A small contrastive audio-text model, trained from scratch: encoder widths [48, 96, 192], text encoder norm layernorm.
Rows from block 10 of the audio encoder of a small contrastive audio-text model, named by matrix and row number. Rows with one number within an expert belong to one neuron, the router's apart. Each number is 128 + 32 x the weight over its row's rms, rounded and kept within 0 to 255. All counts start at 0. Numbers have three digits each. After the name is the row's rms in percent of the matrix's.
Before each expert's rows are labels from the 100 clips, of 14976, where the router gives the expert most weight on average: "band" is the frequency band that holds the peak. Only what is clearly more common there than usual is listed. The data: single notes of 20 synthesised instruments.
# router: slot weights (encoder.blocks.10.mlp.router.weight, 64x192, trained with AdamW), inputs 0-191
# up: expert up (encoder.blocks.10.mlp.up, 32x192x192), inputs 0-191
# down: expert down (encoder.blocks.10.mlp.down, 32x192x192, transposed), outputs 0-191

# expert 17
band: 250 to 500 Hz
router.34 100:124088181116176119113119101134124144135150109147083175145113163129122142152115134075125133153126115075148093133072147152141147123182116168132122083122071155133072131129103149145105110104171102147155104112152164116178111202122113149128084159113132130177183104134128122078117157127166086116101114130189128147138164128117139153131147154162052052076188161139088161136110140116127137133123172154111174135149187179255084094134115126163098136112143158086165116132110100179097177133108147085065170074124128124144163082127096146140196067161123212132108161188112107091137104157111118129
router.35 099:098058196185141170138137104144088179104167139140111160177168184115111164155112119077104120150114150096206095111107119118194138118205106158087150096102088136147141096110110118114095121136082118155118160149098162134147165149128119181135084159098093153199181141149116122089145122120150090117065120144137172163098098173119127146133082102127043049103167157168120159150132129111147105090118158139143179152130170152161118146118124145067140121106157174127165134093118166125065165139120107112053153084142134123127164074107086161148160085131144127077071177133146138101137149077161136099
up.0 084:121145174076121158103132108136164136096120095129077148069136153140148156127151162100160163103157156147062200086124127131104122153125081118081140134110144150145131113189094173146152073156122134137111131084199128139137114154106108143166124153152100156082157081131164176138113148145139180123120121168099112114093114097187207131117119121120146195055169101104159112105122143122159118097050164163128085135125146109160142079143070114107067179144090162206060148140102093145082128108181079079170140119127123093142132124151164118128104078190085159100115168134087103177098115185095131157
down.0 097:119110109091106135128169174117170075160188161163134115135184122122143165161128191094111087126149072191150165170094111153148135096133113121160155122102128176169126119145091154118089155182139182132147100138143123136140178118082093156157138098140089163077090149187148110097141158086075100097129044142165134114165126157146158116123154070130117099189160078115154151136125061116081122123118125126115145163054102115115118124094129104133151097135050202061092140140111063091146148203170174127116130161107110149124161130136145054081161161112111168117200160122147135132097134116096124122
up.1 109:104190102178190090074095077192048134150155132092099166111165187150123128141107048083195140107136104141164139111155081104123153132117142167178131095156071134060165145173117128151154133116141119106170113141090108134109162149118092120169179099114094171130137131019105089110114117123078125124138095146156131104125145120128136123085148149155139149196084053155179081120152155116106112110163088171163126139126168118154142176056115100077125163129162137127120163111153147144144120085089095158148099107113095091171151082173144133086146142145148147143157113116133062175122095127136123138
down.1 111:134090113103146104165098113106062129113139099132114119119168125136134131115116154149109142069127107147100130156185154185166081136128100116164134087131164156156123169128154137062155085159141136116170145096179157096164100113131140087148129187150141141079081074139137093117084130100136153160083104089199093104182138144180149120099084131108134102120122143175107099070143098176162187133151160156190124154169147121169121163117107110152131089137174201138180059150114110183153161160089110136152107098096096039061124099072157137135099119124127134153218170158060133142162092135115111132
up.2 103:179150118183104159172118135112134146138105109141043072103139131085164159158117190114133146116145071134090119128081130143166115151194156154080060156115129152139103156153135186128105072151154173144148125159174110165126089109115100188104156104128155145133085125079094157153098094128097079121115174146117108158188188120118106110123136095138125190203101093107126162162093186154079169139153138090130089144119159124115114137150181149088122132132146116142076095119117105036106170116092114099108111111128150193164128166103115145127115094104081150091104117138122196107157056050134106120
down.2 116:149090110185092127078145135178192183164125134163142128166102113116128137104147161087128126117121141125170098120098176150130133076131130144077160102083209121144140142146152116120081129115126064131121115133150075193151134092145162072120180127105162135152118114177090108167128096145150183132102136136107104116118116142119050124171108144190161110163073138096113148128172146081098161182176139114074096108087117161133150103119164136073071067118159114110154179112231127109147110118114152168193161105159130093123135151082171186067135170164174109092130137153077110150120158105100100119
up.3 111:194112089154112191118131145175112133176155106155188063130128141085141161115103114138119124094150202102134159143144095015133124111120120108150126033144137088134173118110107156101104157113076120177144188128118122106126160149172085121173142160107127146127091114150139151089095134149194152118153107144125123117111156082139115142138131110123138108114090181156119107124132106103119143136133168142156081098103125198137185108160103125181045214168120096132099124080148088139184121084129120086186099137110173115097162141096092093129114139187078086110117134128140108154127055159144082169
down.3 096:168078138113121111150181176102140119099087126141146117169157067105099067107088061086184124163100099115164098112109125174122158088123169171127117112105134117120102109130175200123102126093124050130152103201158109129133138082075141124110113126124163140123109100166187110105076100110125143150164162164088119112083128160093126184080117111150087049096162088096116123130072118062095106080159121129143154133113135108147115102094153149140154094145132105221107087149130147120134158077156132107165177119064129159158076093128104121086101104170127136145123092059137171059097143112148116163
up.4 089:143125084083156085170089143128137085136191159201170116109091155136118130159097140139081098155176133066104122148088111100075083109110092135139164067145127086095131049141191117105077186216118071143151126145118108182133124059115150142129150140122094112136101146135111095135193130197173145108189141131178155139182084162091163100132164152086161146115131175146061108147120158122113133144152072145148131135118120104085130156171151117117116083128096142118091183170174164133165106175124164113119138094177167128113072109091122094116159095136101124075112111160115129116123124107158142077
down.4 095:141155136116139107110121104171114123064105095121101065118137129125112154148132119099095160073157129126101097041128158118110136162118132140096160154125160122109191156152095059104101107155190143130103091050102139128147129175145125077127160106076148075145134174126049077135132165153131162144173191133113124114131127083086125106135168121078153100103097175137111145107180108133119103127111147115082136093099239138106151138181127125118174102133133094165110074176134077151112135147168144051113083105156134103167115111144074154089069103073159107140117142092130047133164131074137153130
up.5 102:084132157129168131130149168106092159095121059095098208097116152118147130084177119078120126146100112105117156158070106154100155103136151084165103141112128101163062142109163208113153103095035177162176128189137153160139104116142097132158137136128069119103167111148068131149107131130138130164134118171173094110145163121158088140133128161095121178126108132179089145184153067072144127140092158136162074124156124115134084171109175130159087159105137187083103084165154131154166087130123127117096148207138162122105092128108117068184078152126172120108110118136125133042136101157117116145
down.5 095:107134150127078128120142109065129116156117097200090116125090112186092145175099135089176084119051118128163108121136171106113166176135116153121166196103110136152153143166103199108076120092173124136147114066125079152082073105155135169099106119162150129097115089130119142098129095136094164132092119124142140114109050160164096125170147147166135116127135157162139195134161172148169139142110084107103098074114107081140106134106133098125103136134147134162140148143149102101124139188158145189110108103089145136201126159126070140144164121048088099188087189173123108155119196092092173080
up.6 095:108134162125114109081095168166127138178140141128078130083100180132128115152120093167168124147119126086144072142168077125124115081155194108156110169142131185140143147143151111132126105178211114098097171095082083143131149078098107092145083136168069146098144101115132146127140140112076140113169050165097091151180115090147181107093128096112116149187085130140154146103136085137127117132175150079103116098089123130085103102126125092128062165158124089138165126135159106098172166118125147161147064174145157089096110203107125165146178135152121139147067097121183091189196128098089145184
down.6 087:162174128137087100168115146150141144099118102159143113106136104113135144097098168146063114104109165156154141159080142168103084151130145161104083118115151188085117103143158219076162070144118095116120147104102142169151100199112151056115095157208112107200097098104139111132113136108116089111174161088089105160041082157088121156118126124140130110158145087141154119106139128073101075131088081139148131100132190120112148102121161113168132090104181190139111106041096101117117067142107114134074146067115092103134112135087132105085136116113123146148148129069138125163133112162156055161

# expert 3
band: 4000 to 8000 Hz
router.6 092:146115135121110102142135091117069127087132060137118081105151154116116173107107099093146084097086163130198149093137158148131116148160111182132103134194155098106109118163153111089155114189100210132139138172161125126112169128089080144154114187126144134110130181133129196130116171083135120142142091114111171135132107158156158133157126148148113174171140196157094131138142132133077082168126170142105098122111104069146069107102111117129157141105138152110070105121174083181073170109131172111106151135120095152065089080109117125195114191170170194151138104153193076105141103085116088190
router.7 095:138117104196152118108122112146120076098174126155125140101148077060138141112107103108160157144092151125166117110086114118084132098141084205110171138089111154025105092159114132172109127161094100191120123166178102167163168138107119184137095128069096167135171208119085117121162104168119160084153100173075148106134110190132090167170152141070121114153101114147112160106109112119083103128166154121108153122120117078152102126097124143123124080132181084164082097134080113188113169163145130096085130131133107124079131053151113121174165143174206180112133109116139104109093141095156132141
up.0 101:100099107160123103089102105132130123117159143142099153060177138171161158145137157109125059136150088135069130106067170144130142186161180137136117175153157098132151123112135124103137123121122060137111150146113145046116103148151164108105163116148142122131158161153148185144175127140171114124127131113116143185064156139141075184142121103133157114184077135142189161137023154109080088093131077157069101069098170085109114103145123141125147099116126167147088120170105085072111141153131198070133091118136092144133165131141151149156109135097185062114116179158141125176157093047138119131
down.0 104:128139134108090102111087157115212245141164166126135158120141122159120090118159161141116124134078115095141152186128156137144106103156134193112136113131117112094100088078109133106151160143132063131060139108149155124136126104175144180100135097123108051181128142181127193052123123130181119121132138125113092112094091111128094176195101082073130157114124092117136073200102067154127100135141151177148119146161090142117067149103139109126140142101109098145109117068165156118172096063116098106082143170125063158136123100179113139089120161104149092131158140146091183149138164163098113136
up.1 085:176157126096179157083084139139103134158127107142147157153160134186093123132150131126150065095120113165163094094097174105077145118149152107119089163091159203150167157178135117087128106164131148111118137096111171108097099082106085091117104141196172145152075152099155115116082097090136140116152162103131138107111194076143078123096099126152126081112087156165106145188142131128160113131124173154113170046191139116101166096066124179167099107145165100116077175124087150109073093103163135147144103139128132111101103142162180138131074095076160153112192185136136088093132176178125173107
down.1 111:133168142104189108109115098126153098147193148056132091188130164160097115154127141144095131187084124105146112163151110095093175124078153185080113099195148151128142125093114107103101130146099119060130128162109170158116179133117121142156072132134204120164133175085185088206151174103116080144207124148104123097083104128132163104112175122117192111127152060172122125129110122121142142154098159114131150101121129100125197168153137184087189109128080094113109155097129174080098116107081107170150123133101110108138147138165137096133090075147172136166144063111137115140145089124064105109
up.2 073:126128174149109172083151132130113129178113153105160149101122176142160150159128069030129175055117204180174144150115169158201167174163177141118184095142116199152125106144154107132081128060099072148128121190119126088110133148127080125175156102158106105141086099080135085117122125166153156170079102156130145126116097072112121145101144089144129145082110127120149109136121087065099144105136136142137103103136151137103071100122176096139084117148085125111144086098113166042130092161159119122085125092163115056159110159107116171106137117103130132139170140116134160100165159147149074172
down.2 089:063089124100093093120126170154157105169143135142127119122164132103150112115141096070089120115114136103192188148155168097091144122087117151158128188060117125107106144083145148165096147086119139115133183134154139125119115133081126050184167162109064139147156104122139120108150102111178141124105152096085119073101171171099175157110122065141161062088161112103081113129112128180145146133126171183108141061137160135107156139143111117125133074065149160150116142170127124089092115158152151181107117191152138130122127078119188079089095159145117142187110122116006156143101116153173143120
up.3 105:089113163179167110152124174113172152148094164125083173131148104100094091153075145113135111138125150161094075104138107136140137154093078145145133113036111112152123167151136141105145096073070122170194115168094199196106167193132156193153089081134104143111115164140151098151121152164123103117119129176147173124164100211119123134131127070150059162099101154108088086095113166156123095136129161088138128124163086126145167135106108103109127124067171215124138185139094115139105114136133130122086093079105105117087108127183104110085160099148192159092137127115135104114101105111205131115
down.3 100:156121174100161128095108136179158108110205103174122149109167130101122126158099143130116146157114065092140056137128176116116193169092148134142084078111064064149070156153117051104077127101149104094109118173099144133059192140114184112156119138103151148100114132178175121099132146175112092152085128121130106172183108065112168129120145114094135075126107141148127136126147107151155161086095089113141109160069146155154209134130123090095128097168154112131111098229158141095193103163070100137148129147099124149108131145113074111167107073114111131103104131134075161135137152136147158113
up.4 129:060195124122071134135101065086145121154203177129092171126156174152134135178125132128088138094087108090117153147132133216175149074086125162127120083073185118100129127116111075127127092220121119151164121081197200103095112107082144153120121114128132138112124089056093107124175093115152144132105115152128125145167112153105112077150118135123112213135159119140105166111151089102117127149139138145128129166122156115133110124124121133180111159170101128141168072183095121104144160190111145130087185140144176107123101128156085162097057149101115120116113086140115180108071134121141183160
down.4 113:142090137147126147080157081152092157100109163085113124120137204125190137157123135118140166142153096161112058162151152093186122125172141099130142103083100134096141148146081153089144140127136075108123089126152106152126099179099219111121193108136103113074166135149109081135151131114164098114136129087118097201080132091127151110124136164156116209100074147151158114202150195109179109123096159138071182138139090099150117147101123117083117116134148092102167146175107140124125142189099128108103127126194123090142150116096120136122148106176044112187111137125087101113201163169124168083
up.5 095:122152113058083104097167143115129165156135122112181072081121119102163087093092143128136152149109107098154138125136136101103134175120107116076120063169118173165115097105134167203139169124160120149139145151100162068159132164107140075118173134076107138122125075090131162233069143095137188123121114067109158106126142134175162136125122146126076113134137200082125127149058119140173122128170152148115123160046143138136128091131119200175153116095124137024148152105119139075132139177119146131089122168123138149157150163115121184076130148120088136153110142144129104166069144161095097105
down.5 096:183082122115132135167112162112135079122094128140118069069166142131184201111104093107207139114123141167142145132168116093173115079170148093138151098175135141124117182127142141132154130123167196091085146132147144141134134095164149105129102173089044105196100121119146134105110106156096116170082091136093135150140094155152136123100108111165123136186155062119095099143119086096079096156157191132119148191172097133147158156128135162108115212148106136133172080101161192154090105066118085154125111137124107112121132135101114140172079153119154156120153223133151115142217128126114155139
up.6 103:104096138115172050122100124110094197107112106108125149157067130094123158171115088118119146165128097099109106155162130098184104126143124169170154112116136139089109171133146092134097152116174150116136098129079101112092113177146119134102101219115150098101081154174178168140113097118093134109127157154139188137156081107139180159087162148135116105134091188096175121140175164095117100184171132167115152091182155097157105106095186096129126107121151132088118132175173127119118072094133079118114165196171164069117087133133073109217120170132065121135100056082148139151145140116091100118
down.6 099:141140097107127159125175104105077130136100111143089150148175127107166121112173081129144138143148158173108127151129142110108134086105155086132126141144130125135165122162123173120240130062134121082091211173108149121158125188117140181163180143087108122150131157088140127109164146112127120112103124147080099145071160118095200120099130150158145095094101130185102117078141178142114188100171185118163161095160180105150118103162087124129154090175127113146167156116136070099094171116155200160120090153097103149092164060093145072163128137126105108128121115140016145141149082169106143148

# expert 16
band: 250 to 500 Hz
router.32 088:170124162167086134154189102125134155102073127167124095166137082133122150108165124129104099159136090155149101116082138133125088139229138138160139127133142169097092142143111158119123137123124099174169060116162161144106129153175084110092112077099122093186123123148112151039103136157128114117097117138162177122093173144083126167075147132047100066171137196139100167117147149126195201134162143153126126200155165125124142071128171098158129131170121091112100096094183160146128097123194116051147131111088138110149115109134094119172127070151111136133126131143092153140177093090150163085
router.33 112:164056183122098094124127096120094147110144107194183115151118141116095193125114161071115099128159099148143070162090152166147072137206062110160074119163168166136123075148126160123086099132133123153137130162166149111134142172078078122103092131122181136179126099149077128081116156126097118123117064170094099122168129138123133164116148145070101045131111171199145169141128134100135168145173147167092168101122120099151055110167118108156096138182167139078171089179114144140100129107167120075106148086076127166119139078110095151108122116154097161082108154167125116135136108097138140088
up.0 114:127124115070080123118124179109134126121099148208162062086108133120061123092182122115085148075135118138188121098140105137113137151100127139104112095109118105145170156112023072175164115092141140136116114118144126150150130114148135103158126217175103140144098179135136131147134134126141160120073126138110096146126075123103142128101180117121208143105133126132132198074110073064124139143098186131096164158105199099187129113075121152152110161144047134085127114144130136160147146136109133094115123139116103143117059178136133144158139132142142176104157165120147101199099174121091102217
down.0 097:149168181157158095135055128096084103148175153168160219080173042067146096108150089136115137142148140139126140082035161141154122126129126155101099138177088172164179113135141127127155106133093131178127090163134054127163123107117064185055169097215173118134105161135157112089188078071111139117066153126137120141152141141116142146098098160139085149203132142191118169136125163120154093087117103121140106107102167134148131077158128093157144136115128148102141122099182115120118114173123129140104114161078145090146126125131102173111128141097128111148118092142108128105095173139171111125
up.1 076:091136142105101135141088136118126108135089120130145139089152123149140135186157111187129175078139090079148078117126081175105159146162164144133116164167087149158108040119135159133139142126090145109165148166115102138109143099117122104148100158192125079081115153119126181199134089089093067134093134116116099116176147138121078127178095095128128153092121107124133130126105069169145093168090167103108161094049150101116162179180155137189158124085206139120080041136110154100097097092077119120178092119150181122066145163125110176155153135094164090135171150119169122166159142094091132161
down.1 082:117151151126121084170111127176120130152090180151062137147176107184095107198188104142062136123125109095090127133138168138084081197157122112061156140110131154117183136154162109112076118158108097098092147174161059138145127144158158087106117170118114127144082097092126148163114156146103077107100143132103088072122122202179136130098144113141140110144122175078130066089185145106180175135118159127182096125125144091162128163145078130085144080080131131107135110101085146139125127067100132118129156101097110113229084162114142127147167147126100088130092087131118118120136115095166082059
up.2 101:130171136113118109148186079105132128141137168117086116138118135111149087091162117143114126129112100108142151159164127131206171110220146109097077140162135135159110135162120164146081138104124137171136078109130062092153125092110111159120104142160096152132117193107152144175175071128118121139125130178067128139119088072157165091170059148104160116087168100148155142118086100106140153154101161182155121120114055128106099116094156136143216079127171199099139155126144120112044135121178113186107129144111103107083200164110130118124118043094137158123082121143144139087094087194132121138
down.2 106:116077092178143131119145140139136139102152131136121080163131110085139169132138086228177165081077089166078121069151106132164086168078122108078059092093177082175133137098116148088144083127132129184145215108110119164094144111134242122099118130125062118109123114122080129131122116110139098083179142135076142119163083101129147150148143087098124134116122132133177118121154147117146155142161088099122118164135154132116114133126102129156113144152102076173167191112126119115117097165136136072110125128202110074145143143187177108112116192130150168150130091115089138145143089115184107187
up.3 086:108100139101103103098143124080056144128135160146103165111138103100148107135160123133099083107150128129139113141131156109044194073136135174118147099115184130127155121133141139115113106095096095156139108092138145185172152081095189113134168198106162118175169160152155131089102133098155131139119148107132091104123136154182106204127084018154149169155114124080131144143114133151075058147136071111123097162129179139079148127127148135116117164091130140196142030140163074144099153193118184156127165168179136079173111145137145104155080127091160111114109132095186101125126155134132122089
down.3 101:147164115176107115116073092142166070107087212105096118154076179141116148067167092122095137128094122095114129171102122134139166137109168143169117147138101129104147127140076134155140151145131109072125135164109183109182115112219037145086157179153113163082087110141110114163120151133160142125221207135140177148104118161153119163180108160092097163143133085136118132101165159126117159111168111075106100098142108101162091151107164147120159104088140136152139110118109204110114139074142172150091148133048092126166145083088056144110149134115156093114165105167105138122100143142098128123
up.4 118:130125122071163122124193141151201091064119069071137110134138134160134137095132046129138073098117107179111098100080118143097136144053149119154160141147148168156049156110155101134139111123132150140144127123141054054138148145125094090123123145107116151176134111142107132111164087135089148121088168166153137143069122176130180176146156129151147181063149164120060163143132118139096145111103144110138152032130164158109066133103110135182112129111178096125120129160164147147092133088121149125102143128118180134165184066150109111156084198117147061133137126103178155140147124147180137107
down.4 104:167147128136117140089179136078123140157127095104106203131182159115103120118069136131155164115156160096104078103111144116149161097144143151153089119097130090073087124159157166126196130161079148128163122164149172135132186099143100105156142140126113218119141110127161106122095088135152082120151086145129144105094160104164119128102138103128096129112042095098160073164155102093141146153109116149120161112153077065066127090173085076162128132054149079153065153118127106159139099102163131131091116171100187168169121181141126130098181093096087177143145080132164163091167165126095193140
up.5 078:195136142160111170133199141142142122088112184084081176074091157079134139087106127150131140151101129144119091107118170121124129139117114122132158119189131072146160112120166112156084175149165136107086169130116091136175126146106137158112132158209140120077146086118119118165180185143162115184138136139136116167171138183057122129111120122143105134114105120066093085188097197083084127146116140089111160104127106173104144158114115091130115101142089143138198186111118109102107095170112096085057096130138079098056183141095090137188169138081159084126134118122083174144086160129110138099
down.5 085:096125157048140119128131113125171140113140129107151134109090142113114086137107123176088145149118224137136144084131149154146185156171121146153070149125137159122128169154150106113095113131062120122172148159169096175109148089135167154152082142113097081118162160161143166105168142101104098146122128115190107142168176106123127140120105089101115105155147142112124116108119108171114184110178178123114090151164122133124101152142174141096149095165103184167088196188204167095115135161112160145108104097139197170097223092127089118169097156117199207117079163085137103126107090114158089092
up.6 094:068095117145090093091152155109140156106139199096084140149145127103098102108176105081140107172086179119136100135129177152134150120178125063134207090090132146107130127080099182153143112143089082050117151178146122141079188127124148163142101121105122100168101162139094156122185123135140129122101140100171153141116117120137156044149137162138149117159068134132127128143150175088143079160114137161179166138125107121129104121089118084120092136123153051171142211098181103113047103123103147147122146126150142120124180078173143151124136092116186067150104158166148074137068163118105174128
down.6 098:081163114130071111126076079114157183105102142133100113172093084094146093116168135113096183160126090139125107173110089114142126077147138144126104136194091156175126191181091165109110155129117137165080158091094175089168088111104139090128104111199111089179136061129143172139112104109121114129129155133141142116151112121131153081177170125041177129159138090164181153115103097114145130106167149188132110159115115190119165153163143116135108202178144072107137184096105186044206137098136129141073130141125138092141178149147140093140160120141112118137145132159173131111131118079141148092

# expert 25
band: 1000 to 2000 Hz
router.50 104:120095068129148082161141035064137133098153178135143099056157080119161156091091112166106154121117178057190164126111111072094139096123126163167132117107162135161129119149127139190145129157164138099116085130166071132148168179148112126096129123107114165159170135099088193125164138117129123146140161130079153160149109084133132097111157109152129143150121189166120137112120153122133156138163123113121179096163100092125117112144162060149164121188117169074177124114125161102091139156122090085102076112137132132101064096168102160164100080130098064117069115178164132144117085139164216121
router.51 103:179125066129090094176180066113093092135112116146160109086150080158166174051101124141106133137132175148137116093135072120067144119107133132127114126122167168088109141159129168121087141165099180143136139190171139136110186156187136087046109130112108131170160157098100212091188164169100081111090129147100118138144155176149150133091129072126207162128136163164104116135086132086092111086131136116174155087110125096159114132136167128146158170191106146098179148124158119138144192118123121142142122091100065124085130152096169107200116120103122145079095111113114130075113104122152133157
up.0 088:077103150139079136098137155142133175111134086101085053136140083135098071141161148114131159118151130135100126110126118113063134209116096140155145122081109132129149125137141119159121149137171112118150167123115109101153099084074104148114096152127144063136113104160165167059141150097161151107141070131150133099159066188100145146172065186084172116161142207133199131165121109106195116120089204171127136125070140089116143126134110136128161163126129105071061183142143138115074121150108122159147148119136089147153072142147119167079120103152163141077087103180166128110177172128166082165
down.0 099:073119107109128180078109096138150123100178145182136177135110156155091084161149178145139138139150140149093109137147106098110125168127119150091147122103174157091129117067116063134111191145173113136121141092029139191189141124153154067141094136104115142175151141117202132094082111125128178151147105126112064171092116177139126101175107093124071141173090117108171164131145119175122120144197096128107136112167141107232183125098156126126133043062171127124077142148113136149090150118100107135086103152135101124141105155100101138117092196146171072114139112158136165138110114135148137134
up.1 103:102100126156165050134132134142087082136144171137134144154096129116128184170153156155149140104098131140125135179142125122104163152128132120189102137087161118096094118169160142180130074102141174213137126121136113077094178201110165125104147053161141047123107137131088156160153110083129166093185089150122150116087188141144163140105126116166140096136090152135099115173067097098142146102121116132158095134187097147114071116109125158106119083144066178156151087102118118105113106100059087121060125132163095120083185153104134142101156098165151126142161144113170132137118062173099044141
down.1 091:120113143063172166144174125120093144157121137092092135131045080159130161114124099097107137147068129115136109162115164160196135128070130107100073116177118115035074073190143118125154117137086141088175152161142136115136151129119136169180127117160136123158143116125090133140160056114131141076106071116106133133160135164195133160117116123163155183096154165129145111126068105176059160117130083114163097118097127199118141105113117095081061154097147069159109130180116153156100131188139111113098094118167077114152139151135124094139114102100136164087086100105072156066078140127094142113
up.2 121:152164191141090154156149095125097152129157128087092107097107149113149140117140169181133104106117158107087148183131174103085098090078096134151111098163115158129140101104154091111131104135174100113139213112129095147159142091108128096143143173153203122154128058093153182170083160104172193088129171054095145165110159088091103169142166090189161126135109138160070165103101099138136178135101158144083142145122083086115128186151169110091129107161144129138162096129130085103158116110086095130113168089104144108161053172165117115156157106088110104178105116123140155085133079131075203141
down.2 104:099093113173102071095109132111112050164131159095141106108125120150102106107131134101101135127070126150108131143114160138140128133105108099129155135070153136044171130104127170161150107138106132160139169154111139117170137094172121104142088177162144121056132069151104180174132115148126156146078090111137110117185125187140149122056157136102103150173111116101122129127061159117099124175154131122063079213060140121107090160102117093165188139091083111126132159115168128114127116138168133174150124185171127133098191052071120174153150170088129174171115176177165160092147091157125135099
up.3 111:147133154118160085175116116171118173103125121122152091196088150120171105145125094162103136111102141133113151132153119143123149170133127117075161147102068099172098161079122068136175202109171107172165058117111155128141125108084152109163108081101071090142164120114168144101115116142163129168135146120100233122160128154144148111159152136124089200144116113146116094127139124149107060120194101126134139137123123187129067140111089174115160089105097194084085121141071172135130174148120077088155190160094079124116105087117151089158120133140100105162102142180063154124137142151056083112
down.3 103:141189135122151078154087096114147095100106126122159103133098121170103126146115098125176088077136144113093126093133140228136104086117098138156108097118128106182118129088115094136093133104115120163055117139156081136146134112157137096094147054123132157143151178102108129131182202181130132117154117131104144120075091096092157129102126122138089141148111064121082077161149100062154142112153155151181121157179146157150129142198149122139104104081093128081143169068159093148118139098117118094147060151178164074072160130179152098166131073161147130213087112114137169072157155088145157130
up.4 097:095081153134080136129117111144157131118108140107180120105134212143128091073120154151142150207104092073142153126120148182120055150096096120152175102113170156095105123134094087151115156073079181154157134160078178113124109080083135139169126096100184143091096155158123137147138139139114084148165115155134166155148091088143102099168144175096132050097169149139164114115111133208119088183152178074130144142120120126093108131059175079151073144145131107127101138133128171148074182108173099144135127171162142142093142101155144207161111065082102114134108147142112150097124097129095156089
down.4 096:164154144080128101174111129114137085159155099177123113157171050136160126139182127192161126127135133094144147126124124157182178112170133126202165124136134099140145153124188115188144142080094184156178074161092112154148080139122103118159136159112140137159152131108139111148079096140113125174123093131145122108139132151132113122118121155155167081126029164105147052098158161170095102143160157176151157125101127099127068114098110135158079126192142136178149160136120058135083107094223156187101116162140218180122125118079075106150126102091141135140142116129173158105138123137095153124
up.5 100:145111180157165168115121139107093116093116164164098143104111139152125147136060076155103090180111101110136062077051142129145125115187221085129112098133144114081099140124122139093149167113096109186159181099137135140088167108151125077143135149168153103079165118118218189119037092060077121153116101144097109114149095175184119155178121133178080163130167119172148170161148111146133131114086083130137129086173099093130133138089111090110133177119104132134154148156099138083138103098166144101158131145096128119132161164109124113094097124086139146175147210096126141153137146113129126182
down.5 095:124118168141150153130106073120090150142092194141154112103152146178113165119094169103124086121112151072099134188132141150143125113091079164106146107085071110122144133176105164206155069202144121149114086151165155128183150130112158080166138152156102095113133142141103124142131158125153127090148178143122121131089158166147102118130155072132189139203123135096127121096083183134138092123105141087156122131224151191167099154131139156091085085173143155153128181136122110092149131111156060140129087141099054141156117068166136182079163107153093100128207130100138096161096135150103142160
up.6 086:151153088133150164166076134185079182144140117092112176200130134115132145193076157162194160121103140114126150148133137126102173154161105140136107136135144153107117150093139078096172122101115109075159155073110120175106117129142113121159099166127131116086105132164126118110139183110078077175164099160136144142112163147114125122100149120113106107070165117095129189175084153105115112117121091140179110133155109126120133183139197058109167147158132108078189093137112131041116074112155119134137151158146055139098105218125113165111080140090098060094155129154103102112114120170097065182
down.6 092:102173127193132094131097140165063123108138169124184190092150108153168090193170134137100135176133147141121108171116152169104084153158115175149075147153137143153130170088138156118092046147143130154067154100118141115100140159096117181116111161142124104094100045100158134122140188144151172120133127123109111134117084145169151094092166088103126136116098136137137149108054136124131162121088118112195155109137141089095143155109105106124151083161186098073105165097163075098113189192103150150128124094134167139127077122179127158090168103118134125208188052129125163174120096133100144117